From a checkpoint of a small contrastive audio-text model: log mel input.
Rows from block 10 of the audio encoder of a small contrastive audio-text model, named by matrix and row number. Rows with one number belong to one neuron. Each number is 500 + 40 x the weight over its row's rms, rounded and kept within 0 to 999. All counts start at 0. Numbers have three digits each.
After each neuron's rows are labels from the 100 clips, of 14976, where the neuron reaches its highest value: "lies over" is the class under the peak; "responds to" is what is common among them. Only what is clearly more common there than usual is listed. The data: short pieces for a synthesised band: melody, chords, bass and drums. In brackets: how many of the 100.
# fc1: MLP up (encoder.blocks.10.mlp.fc1.weight, 1280x320), inputs 0-106
# fc2: MLP down (encoder.blocks.10.mlp.fc2.weight, 320x1280, transposed), outputs 0-106

fc1.766:525548557466492477541500467548511494505544611482471482498462518499519386518514537503450442473540570477494459495507566469460517515467606555528499560562492519518534437472495481498512491488475473492528505475439465487556484468519517472501483440540470579518552461501559473477507518517510476501491500513439422461466486530556554
fc2.766:508522469470470524572430505509522492460501534474491525584479530486426413431507507525499506455515539600488516489473556505512470504515503462372489531500459505500472415515418485468512516441459525454442454564533420518546477508497466469512469488503468499637497507498523568492518450527506571451533554514462450584540506526512499
lies over: C# minor chord (32); C# major chord (28)
responds to: key: C# major (46); key: C# minor (43); thin (high-pass) (35)

fc1.321:483589463592451512533477440555518473532487520518480528485561524472472462502496530485502482510502532469455563480505536441498474480440539502573425522439481550566513481454446518519466452478517544465439512518553517439515444486493494493584506428514514476610482506478513571570502613512551522427473396503400546532407443545518450
fc2.321:542524517452457537566492483430461446523558429562504503489478541523521528560482461550533470510510510538458479479500493597379521483558454448547596488570462535477466523624461532464506458528528589587540507478452547526573555449504584471493476589532550515483457533455455540444500482476539475548444551480568529498478414526506487
lies over: A# major chord (51)
responds to: string section-like (30); key: A# major (28)

fc1.445:469489524515529509499527554441492487523537505528511476521553501483491468502490498495381476484470472470482553487507514528526481468450400556531495520453482552524499433438468514488558532445611513519476510537590552459489533548494450570581539459453482466536517466540515514516494576539479589478445584497559533445474477527572570
fc2.445:454459472521413537558459560477541475525553468496519500554531483527445488515481505525479476523475508520451447547553539454424556520494446479538447584523509567471533519573444503550543548437526529511490575525487514541465493538489553496420469479507482600489453439499472488485480493504489515518430496538536514506477456536489541
lies over: F# major chord (58)
responds to: key: F# major (67); key: F# minor (32)

fc1.83:498527516506543550512542573499482536582515459425463439536536495492474448530467494501449528554469490517472519473483468481523467524530465465565520476557480544519509495445446520533463562472564530492521551492555440463443504566540473445553532524492511562458483460541446522533469479502504493477503539486549466500489500544517530
fc2.83:461427504511446512473505523529534464458487472517480568532497533523525504524466556525499466468493582501493492505540514385456498518512483490450450521455478548492515534527541470512514517454472488487450555489438485522545486490518509467452421490495492519556504478462509490520456517477465511574416531530514523509436495524508546
lies over: F# major chord (28)
responds to: key: F# major (35); key: F# minor (30); square lead (26)

fc1.384:535473548556493430559509456505480503505439442503560499525535412508536521518519577473466571533566501491455498503527572535545515557512495449405545447529443507480481506444464589496564540496504559469540572478461497475421491440554523533470495504477513498487518525506481522436568525553531419490462508494469521467521463534525485
fc2.384:550523457415473452500493549470477539526496466420535505517482529452505517513467514530563457566461451493443411498464453445478541515543469565559488562497510549487526499504507538457526448491468505576430447462495578488530483505500536490475489476482523503502465484515520526520568440504501421566471522567555512492456452571524468
lies over: A# major chord (30); A# minor chord (29)
responds to: bass line (100)

fc1.640:480465526602525468539488483519454510457467508478523455463497497492492487548568570542469463546502516507534539482476548496510480484493509480593460624523612558488478507470468486474468494508494470463446560438511504531484541505454464440472466543498465574514507524494523412447540472483525510455573480485522477502480452507493496
fc2.640:476481585490527507488532468494486489521556557425562466464470509487506473456454463500557544471494571534524545461496508468525522511550529545423405441516479435488537522550542453513513505481510508509506488541516590454496466424468460517475577544546536473583467416376464578562512505555503501507431539572516585554465428534553481
lies over: C major chord (29)
responds to: key: C major (32); key: C minor (26)

fc1.86:521518469477516401472545477506457488547571530495532448473531458479478518471515547527498541517507424507501513549509479448466544550534544440510418434508465586568500492517504514628480532492511442460420517515487425429490492550457406506536443476485488550479573492492461500443442541470507478438509503486468526409524444559474441
fc2.86:580489479547457547533478465504548542517607422483480530514482553499493447521468543520465467477536488481482481502518512537503507523516513471507542507416517499497497431508478514495513499464551463439516554458521459551553460450458477564494541460535521588474506411465482515565468484480488478529503463486468525476568505463468474
lies over: no chord (57)
responds to: bass line (97); bowed string-like (56); tempo: 120 to 130 bpm (26)

fc1.185:464502460518513555472498455439561466553519488481523450439404502501520525596454468536515472474589502536520592453483464479517568492531513524552470525475460526519501498534577514448544548560511464506496500533444498561400507456492478535541533479549451523515532539503552574460522547446486579618440498504565432521526550516579551
fc2.185:516536495490479491489535485597568536492535505572461512512517470463461534502595486497431455506501460540545438520482489522549451492516497474501567488486511474557504483491533611493462464513487411507458463537609452478507453578531411505505489458521537523519519532503504459448453468486437487514542519570463497553437518593451486
lies over: C major chord (46)
responds to: key: F major (29)

fc1.238:482482537483511485518487532516536484503474569510480503352445503574459479549501507518491497449521533540505557421459471534507501504529489523571540460506490489483481532544548544436490489489414485549417508420490490490504445487570452499509499483519498477532531528426414509474551565463504531486528515525535500515505428457500499
fc2.238:490408501573486583561533457537471478489494439478432473543499464505517457460458503496483450455469484533477464559452521431509552490514419519605506501484508484514484561494581546567465531544558496565532535503567475567471491478463465512413508504556478539533514486534497506508482544402495581553515426485496446530541530551447483
lies over: G minor chord (25)
responds to: piano-like (47)

fc1.8:524554506485399566518466490472529539538544484553499522511522530552526438434515548459518511547416556499507481502504528555527491585489541499519455450533484528531505541492472489550457503502545522478459472488468522514504437474502519464522529518491435517485497553467484496518495550555518540493474474463483480587465498512550479
fc2.8:483462475492523528506464472466474514543441481559509467451529531528466472497427471534503469551484484490494551547458572481513506537504439533550483446553460445453569510526501436469548477512454507523537562443467542535553507526495516529488505460475539509429506502451451469436519475516541484463455524478475533449474470475543502
lies over: D minor chord (47); A# major chord (44)
responds to: key: D minor (38); string section-like (27)

fc1.492:469446473498541533553437479510525562506471506538508455482465445487494502495513530515525442509528657496483437521547474423477528556514430485511473470521530514412436476542512537464495530551473469487482460542484523512468466548515496461459488436505512436522562416464469487538450449488549491472467570525486509516492460465468589
fc2.492:506458486537535500472549478502486481479491516511487463508509504505495473559528428563467497505523503432518481530509521487497514479496456520524453476538496540488509481462453493431459559501482486540477447592505586517552548475520567516537445521507518421485509556489503488516490508590507508483495477500465563492428430504527486
lies over: A# minor chord (25)
responds to: key: A# minor (27); marimba-like (26); vibraphone-like (26); key: F major (26)

fc1.563:469437502422513480450508511562517534451478427448516526501488478456498507497513523490540565514437474545569513431437543546435491498498519570507479485542483529493528464481526550476537467530469518436492489442477406462441546540491476546538470515480515494517505491557506505522534530527515491501463568612488506482455506527449433
fc2.563:608493473480501494483535481607519488524517530494490468557515464495492434470513496516523503528453423487440472423497536484588525561523440401521511532492498572473512546487474561599523497546486509504524529537451503528490537479535493482486475515507450489446532517453479523517510499470491528517473451515493498477519519545502473
lies over: E minor chord (37); C major chord (36)
responds to: key: E minor (26)

fc1.100:509465532538484528531491474523456425595501487482505561520518460562453519604544437544512541482468490494504509445462555497488492535455483532549507552527499531501435510475528510490471552498517449528534536497522482463417518511549512538559483492484486555486546462546518487519494509455495559504424574538458554421461542517554444
fc2.100:538523499542444490539500459501473532547583515482520496576487458538449476443508491529606535486476500542524563427448491509476531557522519431502548580487544527464554446474489428519503504503515527444619500552478486548494460476465489512436491546511501509445431479484466467525511542520447484594485509543534510505558485522458512
lies over: E major chord (40)
responds to: key: E major (36); string section-like (31); plucked string-like (28)

fc1.550:466531559545486491515430531520510510539476525567473507465562515553457576469491552536497453464462529571490528625560508490460467500523422526462551501478470471508569589522506544479509463496432496450524532495508504475493565509566515510534535498459586462489437562492517599509528449535473546492515501544489472507531514527471511
fc2.550:482579473485479477527491535502481465527440559489487401457439567507441496464520555471472454501563519456490454520531573518507496460476508554530523481540565490475543484452466442491504502494483553452474431540427545546570461498559512496532471539455508479505535543452496469530474587512477532502477518495494507494438533496455522
lies over: C# minor chord (35)
responds to: key: E major (30)

fc1.17:439446494573516545533529520466457466534530483480477521500542488556460431524447437545470483487423523511469526494529530480487516490402424527569492577478459502522532461446509490492545525440513529513485509522511511440527489531530484596546500505483461482576472519505504511548498560547472564504440541459525493407481461520536560
fc2.17:497456464449460541542451505467507479544567494481550502559550512522449442488484540553481495507467491529432435498552547471423507519503452456523459575519518554472513476529427511546546487458533560538519576539523505562455491485501525494475505464491496586492453456524486501479471493554494536514425519550503461493497445564461518
lies over: F# major chord (66)
responds to: key: F# major (71); key: F# minor (26)

fc1.599:468498503498544487593526483551545485503536524498553507496522407549469516467554476519567469482495504462457468432462532539548475474503512525482545457465524571502521511492477531480563512534523505416519480487475493566512482533474451521567456492525499476508490503479468524467463490454495483516424529470509482518501444457525462
fc2.599:473547506447538470473536423536524496517548486525490490486453501478539494359462536518468522541474508489472519446573490446527493461567510554517569469525522423538547523478453518501509510463388412506530512459539483483474477441517484532482514478488513445476463394532464444508511481503580560519529514482529483507517492562488567
lies over: C# minor chord (56)
responds to: key: C# minor (60); harpsichord-like (31)

fc1.177:520497535557538427425462554507425500481546497471542464483486456531525508532571544456486469527517525521501482448418507472469535509526532580478517563465539461522518446546540464527433566501439520467479516470430521575537536566535514499478464588442478514425432523535502500461519474510475497533426478458527456531542431502528499
fc2.177:449493567498477537546489460505516517567469514484518489517423529438536416526457443594479462494506488480493538478564513440454508507584488511482424447581488522517514570525537476427486475470497476516526497547515549559511475475487497529467491510543476510489500501425447514516477464558516508569471557567578529541430445524557480
lies over: G minor chord (37)
responds to: key: G minor (45)

fc1.582:462466580602574516547512565527478439470574439445549482474525509562528463612505492532508506474563497499532510489544487518507446543499488485489518476537514529570506566521477519443491526493488472507495526530483521527560519490555568470484502498506549550394500493527539549508546506522531504417438494509499527493486488485509522
fc2.582:452433483425554451519552544513499441463545516538521477468434445539550417477526511539522480516455434509518496457493485504525506485470555550497550515512530480411514557486509456470522512439435493487510488550489448534459461419540485540483607600476455451461460554521451439476448520491555490473423521481496510516391470506490433
lies over: G minor chord (26)
responds to: key: G minor (36); bowed string-like (34)

fc1.760:521427497509471428491441400479479518505560513560580545490531455577533519512528483533515544436479509513516500459546599550477455488471538462483535513567532540499501539550420509503492443499425625517448520510500451432450495471526553436486521401457489492489512554540481568459569519535537390483497526500451491584504472517514431
fc2.760:531549525540490437498439521508412501564424524510490417507435547491443468528478463458510486529526465428402573485502529479443477545554470532494462493495507557502600562515475466486448451533494476537547457468521581481448523531486533506504462467512484511512510509425494486481505478443502495510466461577543529524517444495585544
lies over: A# major chord (41)
responds to: bass line (100); bowed string-like (46)

fc1.370:507494506547480603579500453515505541521466515483531496520487440511479463478563485474426555476516499486498542490494496497541538538443481508525574555508502537524519511552487486502478623559452548530516531553458486528496517512433500490512498493525506533451446529448464578470511501496531599549494530463475516515547516499488475
fc2.370:518475509459541517528496504451485535481482463557503437568483506495500498534441472471512509509553531445456588457409489524515532496459498510516481516446448511447510564546513430448521524542520540478581533498482478446506606515550529563503476508495483498590553514497566515504504423434536487465488475463527519451497502491510491
lies over: B minor chord (39); B major chord (35)
responds to: bass line (100); kick (99); drums (99)

fc1.156:545527469468495541469520485482415470511541487546481516492453471458520474445474461548543539556510635524425464470514495536526509550442496508504488469467549458535447562484523511482502524565518517514462465495490476469407542500479447549488526476545533556481585482448461502538526497520513450506476459512492446480460484522513521
fc2.156:419487526535484518592481528458469517507457528500541512506469493500461421557490498500516407480515474456456498494560544387436508506562540558538433477521480559506588569554515456418541471479468480509558439537488524554452469488407557507462569545473497521480481602433449492535451486477484491520454602605547506514443467500571526
lies over: no chord (59)
responds to: square lead (26)

fc1.371:509538468495477432475556498481543543476503481562519506520507484466486476530516469431506516510571497505453585526530456502595483475557454478453484504461481540505523529491509489525531517516486466402512518591463530532489518472462451493470450521529420486409486563521525524479567552437509477538450512462497457423564534508536538
fc2.371:519497501491472516482478501539508491488500510537494522461520525472528593517461595487542438475494472489539507520480557508546506586533585510503550487492558542470471485473541582538486504499431419453494494504454478447508508543483497495538497504519462465606436507442522500479463476544566513530504466496482493519580521531499464
lies over: E minor chord (30)
responds to: square lead (43); clarinet-like (42)

fc1.658:507526522592549556483488467534506533521553512544485474499457503528482451487474501489516475488497505506534458435536521473457429426494469508528545442527454490423534539416430492514539547587445492503486523547436466465504530527540503504482472504565501535496497496495517523517470401536511507447449477478489499473528434463551468
fc2.658:503441505494449523565569433534513516488503449510482524480451502517521531452508514527434506516476569489527470517453466467462552527513454546459508549456467485521511510549458463456656517488522461516506478525481576476518509539517484544508478463451511500510411567468505513454506522527458498478454473510476485510466493364536524
lies over: A# minor chord (26); A# major chord (25)
responds to: key: A# major (50); key: A# minor (46)

fc1.443:471555582433539527568555462458507514469544508534547522492499531496468546483444504547530503492511536520511482486464420524592490478590515491488528526568504547512510540465502545520465468501475415484549501491488482581457497525458473467526520529475448490455579563498453489546478560501501545538452462537504527500454517576460480
fc2.443:531445517448510443510554492494507538554496545519449582509505505566504555537446516512478511501462477608525481494527413518511493440449500469528468492486455491548524509465535505573522477519525536489447528455478501527510494549449435538504430525542512519478555458510491453497538561500391565528530446380455493483492498483562540
lies over: F major chord (35)
responds to: key: F major (28)

fc1.349:489469480546586543491478496511500572492411561539503520468491523515472479484517470557510488507516533493480549509501574473475470442526531551517501442589520538412585498440405474511501500556467532448468564551440520454541514543532541430473537504623511547505511558442478493494477420505461498426495498494479489487543412442526472
fc2.349:488526476462455473498546470554530522540464442534480521474474483512496538464524479532458561519441579412495516478475488490431486495520459517470532542529466528503511537499488465482567505515522440552463468570395502455527562504469450493503462494456427493576464571528513490496491450556504433476494392588520507513487447397512481
lies over: A# major chord (42); A# minor chord (29)
responds to: key: A# major (61); key: A# minor (38)

fc1.654:516459484487502564475524450456438523521497504522496512519401495512461518494536497503523592514510531469556535492443545456529482487465508502479504518532458516537574512556505503527483546515515567501496594512494520554519530511449538491533529505486477544543478507459523508463501488502539500482486526532458479491533508511483489
fc2.654:499464558518574489491453490502459488535499493489498384533472500542471517505458524482457513512524525414435543480409526481525539534420520506485508541496533468464509529532453459468542506562504559509534536544473525423535546539542479550553488511509483521585486507476554527483483468478534544491502480508511485520559470497510507
lies over: A# minor chord (30); A# major chord (25)
responds to: kick (100); drums (100); bass line (97); horn-like (43)

fc1.675:507463558487494437502515493495490532500598506498538455430542521489536500484449462535540494574509539478516522442501476509483568551537487509505486445523525541426464516434491458454397468507452516503524494483494548512473618454479479555506555521490456469531532535471480547473480503443499441440601455542533520508538564559474522
fc2.675:484455475559602455439456478635567550540422504476464530480502424507514496472498479477514569406521494490513517477483473498552480527443511562441474517521577423543486440511524540552479493606529467510501505497540453569503441421475575461467485540516546469479522520477526485512499543463493481453567516482451472511519446478493413
lies over: F major chord (27); F minor chord (26)
responds to: key: F major (29); key: F minor (29)

fc1.469:433480539503507531527546515508505520502496530517524519511492419573474488517484479520450532482468524507538426510485539518463468582451527547549425455433478574539505470513491564484619500510440451435445478511434506469402522503555454570522422460523465551550465526506524439521526551487482494468432437481477478432536506460509476
fc2.469:553441476479548484526467440475484525503459497463461505490499461467499411519628520468504514577541490501425518495525487478525508522551482455541432463502515526472518475495559509517507476483490474563617518450575456455472493535434525509476469534528480547468414469458435528418496475476498426556513529453548515508496563503484467
lies over: C major chord (34)
responds to: key: C major (52); key: C minor (32)

fc1.602:461505472620519477471475498564492482526581492448482566499533580496548423571563409554603463540450495471523516476532508457495485520455470462510513507534500518529558475471577502488518519463496512487542523495451507435489588517534480491488513531524549526447483547555543529463517541492579464482506515458548514400477482446499480
fc2.602:479437518467570490540488476529488438499496479442583494459451512499521519554511514508532445503441481567490504497576442480488513560513594535483545520507522526538516569588503490462491510474535480532504504510515505471444473433460561545475524582448514474476474538398418417543490474487439460541453508550561497607460462476498527
lies over: E major chord (46)
responds to: key: E major (36)

fc1.141:493432481494509487601465474564519480526510488539554429525553457448527412506469558519554519481536561534481471504472537485464462496502547484488500490503445462513541521424549480536505518432514535489514461484504497546488450508468503518530468448567491561503457599551526501566484526507479486446471467567499580482519438516564497
fc2.141:492573463508560480471560511453447520557505483530518525599486491496584484523513395490535475501461541497500507460556513507496465532551475542527486519448440549571496590579548500429466506451491482548530425536530492516458511409468574447466565553505488542522463460438459506510552468434498409488425534551447438580460455497516533
lies over: E major chord (28)
responds to: key: E major (41)

fc1.606:467503499491527550508556433504501510502497442444507460526479505473456433451469503550522583531484559483465496502551461479544500472492488561564469532532530590527466490469466475496513478504534436539515530509485483405528530479495489538489475463499535473529537586508472573460493442570464481443498490457464463550542538540499559
fc2.606:501506494517512537543443482440418433481538455505487435521538538477457468548514464572502406457503424508523455521460516408462474533490508426534498540454519503482514486538458488439458529435455579521497494529519525583497523496517509481486500485503497516505485507504507473532434596495517471505451534547533498461414422430476496
lies over: F# major chord (26)
responds to: key: F# major (26)

fc1.103:546442464497527522493494471532471527469578439556537519499438496464486512555502493528503437542524455522528555473411450559453460534561539480458457503555537527518495505497549596489521494572437561454511497521456495553453483445406507523460560506548468541525505551499535557473535463517493487595450510539608454440481533543523507
fc2.103:609531536529516509474525525520577509534530476515494461465565482502516551476513481524501495477472527533518512516498490477563503578506526529520493561551533519557504465580493599570462455571498411490526479581543502481470496549534462471534485414539497499477556522464570516476459516510532472488570472491412455504511528592475422
lies over: C major chord (36)
responds to: thin (high-pass) (47)

fc1.543:472438527547542500510466457505508547529467534550510504487470511470527469440512486535558536589488460504483455580540520469439488460523512522487434578539656486449521483458588502490491539469509531471417492505483482513470519485490539508518544543554473528502537553450489512523472527459455530478490565478529514577518477507542520
fc2.543:525520551497468556603467490553496408477443469476504459460431484555493546579493519443481492520444518540501545492477521487480554465483548551478476498526496516502567545593513502476464492494536525577483499472466532488469507514460474487436500579543535495445519490493475555511497517478563521483501508572494516503513422480595504
lies over: B major chord (31)
responds to: bass line (98); bass guitar-like (45); key: B major (40); key: B minor (31)

fc1.277:540513624489506517494455483476520539501490601506584517411481523482545536491503560556478453418453541576528525524436533518474473473525453435494539561544525490534503481524464570501517510559496456483570516473504499528482495534489432499475549513478517500541549590498474575531451500475520560510459471496526486488533497517524510
fc2.277:510521455516529516509492500481462539520497526534524460521498500548465458572478483469511483520528564533479486533506580488512456517499512485518517453511560492542492499563523477495425475504583433459491526501463519535447501480516530533498487568509464458475490525433426505514476589518482498563471596505492539586501579526490550
lies over: F minor chord (47)
responds to: key: F minor (42); square lead (29)

fc1.110:469559492530559567442485510611509545541531499485492503434444559550519471476478486549583556519451589466466496406505504481483534458534476502515580487571468597483533454419462475513497458503524485444490570559491491476539514463504508488487454500583538467542529508504522496543498451521463516434451479572549495475483465497517530
fc2.110:518513445498467496521580476554501478492526436481462526421468562591571469482458564561452516462464505481517486474458541567406529490501455459461553529505570445468503541527531497512516501493518500553494513481411497452545576452511493452534477511419504504494455601486503476495556502428482513463466402543492436500532416409489482
lies over: A# minor chord (41); F# major chord (41)
responds to: key: F# major (30); harpsichord-like (27)

fc1.127:528462479448492556509478480561484537509459485509505487507480511486490553524537528488456498554531509478474528478442577414490480571422487431492568499549526575494523459499468513502519504492479548541515564488466469428463488506473546537537464462453514592439541542487501511496596543561518472487511563489457465508484432514477483
fc2.127:537515511515527491476440535497469531528506373450510468537480516486474552501410479471428489568520453437440511476448484482545565539486506483504502535464532462501531545537513480458542498537516551541483523499473536479490578558492490496582438466477523508522487483478544502506505425503509456523541480526530501478552479544470469
lies over: A# major chord (34); A# minor chord (34)
responds to: bass line (100); kick (97); drums (97)

fc1.140:494448498484467516558508477456494494515463504478515507476521489526495513441429500577461471498471566508522592429566474527495477504512438450567547512556562580546482539453502493454529469566549518501483547429539503458437503498585558606522449461500409468498490530546496550516533518467567543483501481503509534426588443503491550
fc2.140:417534465495491456509538523534425510520476500457521534507454478510541500535496498530541475534479533557508511511497464418484452556516529572449551470475611529494605572536522428458468494463498518481584465565477475524473422531526529473499538565482463462399484514424464468488493493481547455533449605458518594528431457510484491
lies over: E major chord (36)
responds to: key: E major (41); plucked string-like (32)

fc1.329:483542473498505446430473483636463542517527526516522490467456515567593458528511518509514559494456556449454504428518491526519517450542416486485559519560435569417497503445441457462492516478547451429526495529458523466517498512487502469527488479569511462517517510497524499512508470526533486462430488600529446488550487504582585
fc2.329:494486422506527527566571471553484472484519409482478496425447571598548487473455559539493507458448523498498501485493575570416534490444474470462525461518576476443537500537489500492493543486497497550487513504473519483529564457545461478584498522434512498514458607492506493461548489443443471467462429531449454471487422445562473
lies over: A# minor chord (38); F# major chord (38)
responds to: clarinet-like (33); key: F# major (29)

fc1.19:521498503543472486501475537501570522537487537523509442434501607421519521441428441441480451450486514536552520558483511498525533593494491498577473467525503496495504529532547577490536471486524553465540529504453531521471426495447472521483485506517483521422451544561491490519441450483481481564476479489516438470447553495521472
fc2.19:478510535490464497502544558525530508450449535539560465493442509491508556483587482522459453507440514540499444560528549473529523538511580482476558546510548492541467448528477560543477467398570440479518502514514497487467541571436501567519535456524486456488518431562554484518523535482493538544508522600475503564508530518546569
lies over: F minor chord (40)
responds to: clarinet-like (63); square lead (37)

fc1.472:459472512510549487523511492537617522507478482534462501471496494495505586505486493485514492566525538485484507432432571517450567522496536410471516467496552489496428566530466554536515553558433479462488546498527473470537524535436495520489452415449525510502504488557475533562459543496472559519438554481562522458395442485566519
fc2.472:543463532416502496518462453488460472473483493464566540448501525530472412506436448532564411409481502526484562455526530506451530530538529514524465533596517484506565560526500391471506471448476515502569512501509492514536544463516506483455542515495452475509490523428494492532496555523500477522472571563487466553493455568564470
lies over: A# major chord (62)
responds to: key: F major (35)

fc1.85:499496555462520473451525484473490497558516489514485446477549511487495513478525506472538482467535470442502491490508553461552478479522527428527495491492525619558526469511436541484555509507503569452516501514552558492545544532471470425561530412585462488564441441514533451487491544502513413467506553524489476456472477528540460
fc2.85:508467621502488500501493534518555515499541497519524498487469469546501420460515522527512538481445552484551507526492542453552474540539503516482461482407457444532543417490475512411545593504506531474501466514559563586525458410508515474593464545467488522540461525502476525508533472513529506481571492598598499526571474496465542
lies over: C major chord (25)
responds to: bass line (100); horn-like (50)

fc1.570:469536557552548523554519444610547487504617473466496546485467500519480439494439494444457495368463484426495474503545506587469478500542458570573529519543541503462541497399507531492473511483464453480503540502480448475469460479548516499484470451465512432503546427487500520482489441543487485459467482571440406532409463514557465
fc2.570:494467475491569511560514485454543463489489543528525551452493545542429539466513480561487435507542521528459422497556492477501523556440456458473544450471486571489497537467447553475425527540467514528476519560478445455530560533513544463547445538498488513553557588451429483501560461507490502480459475465500527518438391490455498
lies over: A# minor chord (27)
responds to: key: F minor (26)

fc1.272:413446440526527461508527504513468569511447489463463496521466522482445599460504538507481561488495455520466566372446554465571447478502471510492502431552494545496481480460484538472491514509525599569524491543425513448471528523528527566471482494533509556502510523467536592468521552511459505457436495488431486451504558482523490
fc2.272:531466500517470553537454482550485525530470456445576460458505519519542544536457494422546503518478516528431498552475526529418517569519509560530452570509508425500538519540426470474579478554506452557519462495505517522546511502470618511544513453519448520503474476482474486523605405549592502553464537534544505518417409451496498
lies over: B major chord (31); B minor chord (28)
responds to: bass line (100); kick (98); bowed string-like (46)

fc1.428:505453467475492458552531474463485498475558470499545466525552516500458503518471529484526515483494491510514516495535454604440466498501527465572475523478522492491477545461476480512545450488496566477467568521525442490462487484597487541497483479535501510488494495492473552502465533522467484496444527465528496519431550544578509
fc2.428:473557556497504556531469524468471454488454532475464477478502482569564524533488507495525446521431456504449464430576491456485502514536497541436465471530498500488514596541470447475467441485473489523556487461527559529429515495416479533539541542506465533488521543510463492506485469524483471492383570484499504533446428446539516
lies over: F major chord (25)
responds to: bass line (100); bass guitar-like (60); key: F major (29); key: F minor (28)

fc1.247:426527537540485512554467590524501540544506462502507485567506543518563530563503579535535505489463550454515453463514426430472511468502504480512464474492549532489515521559539576515479514575458567490481548517528542543464514526488518435517529545564510430540541515555557524514481564537466502523479519512509455539499489484480470
fc2.247:524526498489497516555464450463457405469501545504556484490498524471483420515543450483548444496452481532409521429525561488455529589556482576499461500541471519492540576564508454459469473491508444533586415485482519501489508463480511564474553583455454514479508553473451489487509485503541398506462602562469559559458447476558553
lies over: no chord (57)
responds to: rumble (32); pink noise (27)

fc1.404:473513523525483506537524428516504457497514495507499502507496531500472530431493496547512536541392586507579476451464511487493566502433484484493486508506443503513490499535498517504531549522496581501474527518399462496494548487500460515514496513471569535515508552558481537416437564528511473473520512435462510493482472474570492
fc2.404:469512509490511531487506485449446520406473524424497469447459525563552481528448430468527479466500506486471526496504561461521483539573480507521534543476508503566553553569411443412465469519485518588539488490525465507526512495492544506513532517484455444521563566480455524521510484545554492500456525558471512544481503551611522
lies over: A minor chord (32)
responds to: kick (100); drums (100); key: A minor (39); key: A major (29)